{"arch": "unet", "model": "segmentation model", "dataset": "drawn branching plants", "image_size": 48, "norm": "batchnorm", "activation": "leaky_relu", "upsampling": "transposed_conv", "residual_init": "zero_last", "muon_scale": "original", "momentum": 0.85, "batch_size": 64, "epochs": 16.9, "lr_schedule": "cosine", "final_lr_fraction": 0.01}
Rows from block 5 of a small segmentation model, named by matrix and row number. Rows with one number belong to one channel. Each number is 500 + 40 x the weight over its row's rms, rounded and kept within 0 to 999. All counts start at 0. Numbers have three digits each.
After each channel's rows are labels from the 100 images, of 14976, where the channel reaches its highest value: "top examples" is what is common among them. Only what is clearly more common there than usual is listed. The data: drawn branching plants.
# convs0: first 3x3 conv (model.mid.0.convs.0.weight, 192x192x3x3, each kernel summed), inputs 96-191
# convs1: second 3x3 conv (model.mid.0.convs.1.weight, 192x192x3x3, transposed, each kernel summed), outputs 96-191

convs0.179:516492407502513566547446585477523475525416416419420486494503466570469553490602526488558512573506463549532482521506527510493476455490522429522487477542465494516548494504421514518508569484513528539442530444519489522498509531509493502502459514477543491435514552513472484509528502397458440481
convs1.179:524472570536454471468519516518459463568520538555536511464548586459510462494413492513512504477511497499421498514567490448444522536481470481492448537441487572553523526527540492463545454454496563539453469549523493499519497538567491533494516455499421484521537508559472539474467559517510511547
top examples: two-way forks

convs0.27:560476527485505500505522522430495453510437541532520524576503541500539511459564494542499490480502520487521475528558487494493542390515480431552480493450512584542490451546499570472487497443573518507485489532502506505550510454536516445514543527518506548521510480406540525501549429523532446377
convs1.27:484479526456563521536432468507544513431498451385501454456450456502503521487481470543485421467557541512457499513419491515490498520453504564452486498514460466475446530432502409583467478494502513511425541510525528494498487453499455499504556505525494454501487487495489519503437528482439528463
top examples: wide

convs0.3:465488523495513470545509454502437528542528584477484463493578511518505479521508468482556514526435499466445461486500510493515613473516541476481453490457479537470521483540583484549450590530548488487468511483503512509601514554433533557548561463446601488536472464500582486432485518425530448505
convs1.3:395496562512521498555514528500525534469541498493453517500506476456523464468510488512447426521520517593510457484535481487482440508463512519505531584541507463442525525410428523519508461429496543528458485452481486442499438568476479474490454497498493415531451450442409470526491464510454529476
top examples: wide

convs0.75:518457473432530510494445407524456501540473575479533428525614491481524527487531542531532469502474530434475483482451483464507578473529503520457522534497466502444475488500580494521532490548503499506460593443544428468571503513538503511555510516534500559545509540541494446483453511431500507497
convs1.75:520538510452538529548524511521489562418552495454379506513487509500481479405495454527502467503514496561517447514570470504544423484505465532552525509569562503550496469470413457510509502408438491572482472513447526498486466498492526566447486441522480495494507543446538527522489470564484513478
top examples: wide

convs0.66:546463518544580484557488509455531499478464412469549566549458491496473499473534528505480509508493479517532502488455469436487509486498550459461512512509495547518514444577499545464474508442488555461593489511506495489510610464491532482443574507527544527492466472579502447494585516416467501469
convs1.66:500502534562509566521500520492511494468579568475505436425476522490453482485479512521503532518534518533374551560470429550533569555494512597502499457500563515481486541452487455570562495471419491570459453490585545564478500491601513536450518543544464547578467550444507527535521471529525497497
top examples: two-way forks; wide; drooping

convs0.99:580546489511423501563499492496534475520527527518445479525434553427482498507473515510496582473522478525495516507626510544559458469533496452527473485480536510549513513466484572453513473462546474511515484452538433506487465469540487496507457456534560542471472479446567596475466455549476509507
convs1.99:514528447464482489456448549498541522505491425522523430526397519518475494464535519524506448498575526526604530546407477466524457526501513473477461598475464513479462466460469503551436507527570466499485565449518489526491545484447456490510523497467470456468471473534464532529479529519484476496
top examples: leaning left

convs0.125:406488513598513444435517489525546456457512504530573500461528550488515441517480509476512544502566594404421511521506561495467489525482545568458528507485561472450472466520494524482533491477496523457516523467455472537521469510581520515495478539537556529512497491558507478526489399446529614471
convs1.125:474527448413463521500464517441419504533597455471418511522486471487491531480495504519485491430513447579558493499519464519574471529517483575561530502561478450521475473385421483473477508467454493476460597547452549449502501470504456442485465488523430451481539502478460521553491474534492483483
top examples: leaning right

convs0.49:545525429542487442501475475469469502479400466475500507445444491472451531438531457424542512493417438495497451541463525459501517510492506550460450434513491459429517463434453545505442436533451530421400458594482603521445558453504471421461459503405537444520490511550482483443514511471465506525
convs1.49:450551558516488484522515499465472525479536540492518516474593488476476466547484547559532569480522483461446544469536520478481514522471480503552498499439586521506547495571512576437505497525534501509547503527556441489531395560537568602531512404485497508555503489558525473535483506491515557521
top examples: wide

convs0.127:470481516515477508480465502502578516489508472496485508497460537414454459506449471523534483522501592518459488465446541480486473526501514541522496608459474523544564533550500496443564501573526495495486494537518503516478558530472514589434518458517491617426530513465470497543383504502500540512
convs1.127:543474425447423486459515474478457488489456454443482466551533493537481511568478511438480510482516453423529511520470529523642496529505513418503516497495525556512425483475491471454502496462463544519499548591464558519525474403463464425582546520509477482475490500510491479474527497534452529488
top examples: wide

convs0.121:561451543428534522578482462470546529454467492454564529521526542503508477506391504573456526475525415523494468470559505486581569444483597503490489478500481538533474482534529497571464519505542488545497463443564491451491528503445497496488564479512533586496498532478540579448454513554512481495
convs1.121:503519500527460501479491571499530496495558527509417459483461453558497495487537441445503583521556527530552616507443434441513391521530459495557464494591457454434462546484540537542501496491549529475480552539519495479402519520523503522538461520497507469472488503501488526474526458580505554495
top examples: autumn leaves

convs0.166:500457500524501464546524493480552456555596451525485482520514508522543479432431491510507523452454607520511525455524508524493495529512510533491474547524570577486559476550500544503566458513496545464426501501521493506441574518485458571524464556476480537527471557534459510514517505533500515508
convs1.166:486508462500479506473501474541458499452444454487563492536469484501489469449522493473485418549541466472527501533463532529558522510409464504546435531449482554477427475480537472430481466502506577516554557565518544548503466443505395410516552425522477511457490479473455504478466474485555478529
top examples: bare; white flowers

convs0.175:498508536469503514535565598532464511396503471565470457560483576533503531512476469565463548460537493507458507509596455482490531497507536512565492477434472533531618540495479568466558533436535480471491519483483483506482505476535522472530496518477457512500555562526489533468527466488532487499
convs1.175:422478488521505463445483454525574500466447420465507552468503474565493550460488488467528365528512527485522467496412556515496522492473519504445486509493480461470410479413528458567420454564544501503466508485476452489515501532482492452483501477465534439469470446497523460490493458468464503461
top examples: wide

convs0.160:470483469543479464475482501462537466489523513412497460527463542442545523521447517524473452446464557514543556425573460522533394552510476503581506464497511491538469565484461509521557525537554463494534518445488515545533496491560449582540520500530425541556536485499555547472532541499505537501
convs1.160:447521450487532493453511477495469534510507462507391511433487481493466522414535504523482536521500460528607496549539467540491545509442484486598452514561513464565480482432486498474479461517468498492419461463429528476512555479459469474529465497546483462492466548515511527560493474572539532515
top examples: drooping

convs0.42:584506508513523495554435424526522498516428520493612494524490514475595529531481461544533490489510541588465442483552497491470491512492538443440482418558489518559503510500554486499515468423512486438514454511513528491456572531520524483472480485452480539487536474571498509474526477482505503424
convs1.42:442496515445476487494468511500504597475483578478419429427500470534429469496552464508518510503515491527540518533490462590503542603491481566525485453523525534536438484458444488499499458394428457490483460453539484471499493486506477512556530495579434491510452559388505496484516536557500577533
top examples: two-way forks; wide

convs0.133:556497493541521525504501532507584491462566524505477482440496547491478519465456537570576521494507582566466486482528523516522478538522505538477504567479512516568576450529477521543514532549534466486613502506536452511476529591500496496421478540556472582461471550538442598568429547538528604541
convs1.133:499500474461413475427557474467422462533479543489519479555482485534515489524531494448466491491552415477525507536477552493591525506450516439528497508528537537528408550451485484470569480485467564516475528553465576484513512439495463475509551490515543462448521514480502416428532472562488494503
top examples: bare

convs0.76:558429451496492489548476489478474439519475519405419492505433443466509544429501483469462468498494473507489474510543500470474534497510489566434406521493439510500466504555573511493447518523481431460475465450483496567530485460513527403458478503438471462493455472465570487411484444403460456516
convs1.76:475475538537476450508440526492494535531519522508567534515508476474477449571489515567552562470477603475464547452532461473508504518469540489524580461516555524563610460539496545467520522543484535548524489462540443558518464578556522594518440435533482547580557549614492563518473505473522536489
top examples: wide

convs0.44:490510515500494491536485569536507485474509514496576481417536475492510466473482473499484488478516472549461553501465445515543573478475483526473451574509511465437471485473472551517465585582532526449546528497536481477519494434553500524543452528506486523516522526517553371482503519420520532484
convs1.44:482527484447497520529503554495397492506568517462427489543495458460500505476459486501489459481457482552533476481522489527489455542510469539596511513562546463478562549427407502483506461383458534508424545530421546411491458520512445469485539465517488475533514469524479457558525458537512467437
top examples: wide

convs0.187:558450542493529499488468451463472494467410493422579460476452486425461499509528480514481421501497465565543382462524456443549536457470552423460467468483515507498482493484492517509469512428465537445579487500443533502464492475518494468436590484441498518407475492493543464512545421446464559440
convs1.187:490529541521545514572545467503533512426549456590469481450513494474449450500554525551571592561516514509445541603516477517430530485486493487526514542501534495528553554563465474534542465548436501515529451473570431484484488597555551492540463517507508499542478535501499505471499533493550447505
top examples: wide

convs0.173:629430525486493489468523455559456481513533525503478479547469504500499520510582534455433572542521427495485585470502495468527549539545518467546468400524474536520426503584522493484445527501498471441499508462505494461442449488498497449465528492422551516543555489542586521440505502471498464491
convs1.173:480508501526485500499470581491632485456462462528534502493521496505527466515489566513571506495513534503484538503552454463428488493482525449472544599499424449486553520496523516527521523510556482461541567492494448504502472518429471608443445519473511555499468419457495532479556547489416491449
top examples: wide

convs0.11:520438521510454507506472521494508488551440437500495480467519423525412578492485455464523541502530520443446490536486576462461438541493490571500514543493489532478508486510552522430534484574543517495419535532528531523474529486488524513522417486500517518431478416582483452530440520476500543518
convs1.11:517462456468495472553478444415426480516485550494521484535544560473506525545492502476476468458409508393503478481523519598600536557533537515496510518513550558502502447506510462451463507439437569520501518557456546502507441423485542444511548483532474480518527452560467515452499457511552528501
top examples: bare

convs0.163:519522553504486555505507507453566546477512393466531496549506500519570552518532496552527501449475574477480538535451525473529453499457528581488477550529599465533476556514475525515514540542561475523490494466453494539508485412490453598488475546460459528568439547536536557568538522475449543497
convs1.163:484512398437409484467502440508428422587489436553497470518479521500514499528526497443472496479456465458533480480533549533599493493496499535577520490459494591477442483510452470458516517511495527494489544546446542498521524457485524407476497442503487513493470485488484450498469493491554491526
top examples: bare; three-way forks

convs0.46:480570495549504518472469461496413569406486545419498470479546577536479510563508501545483505532558529484506475555481530495592516435569512548523468424478564546506414521477467525519463521502430557501423507479375521582559473486489516474477560481493497460569514467453567613489529507495495425539
convs1.46:481490521488586542530554489474559480564472472554502501514541503484478554476579544481526543528538522511532534513531545495404527459471479462472506541583410478464523497522471473492472511569540493502463457417494519466467576477461515487517435506521507548487472501468524508536451557491522479517
top examples: two-way forks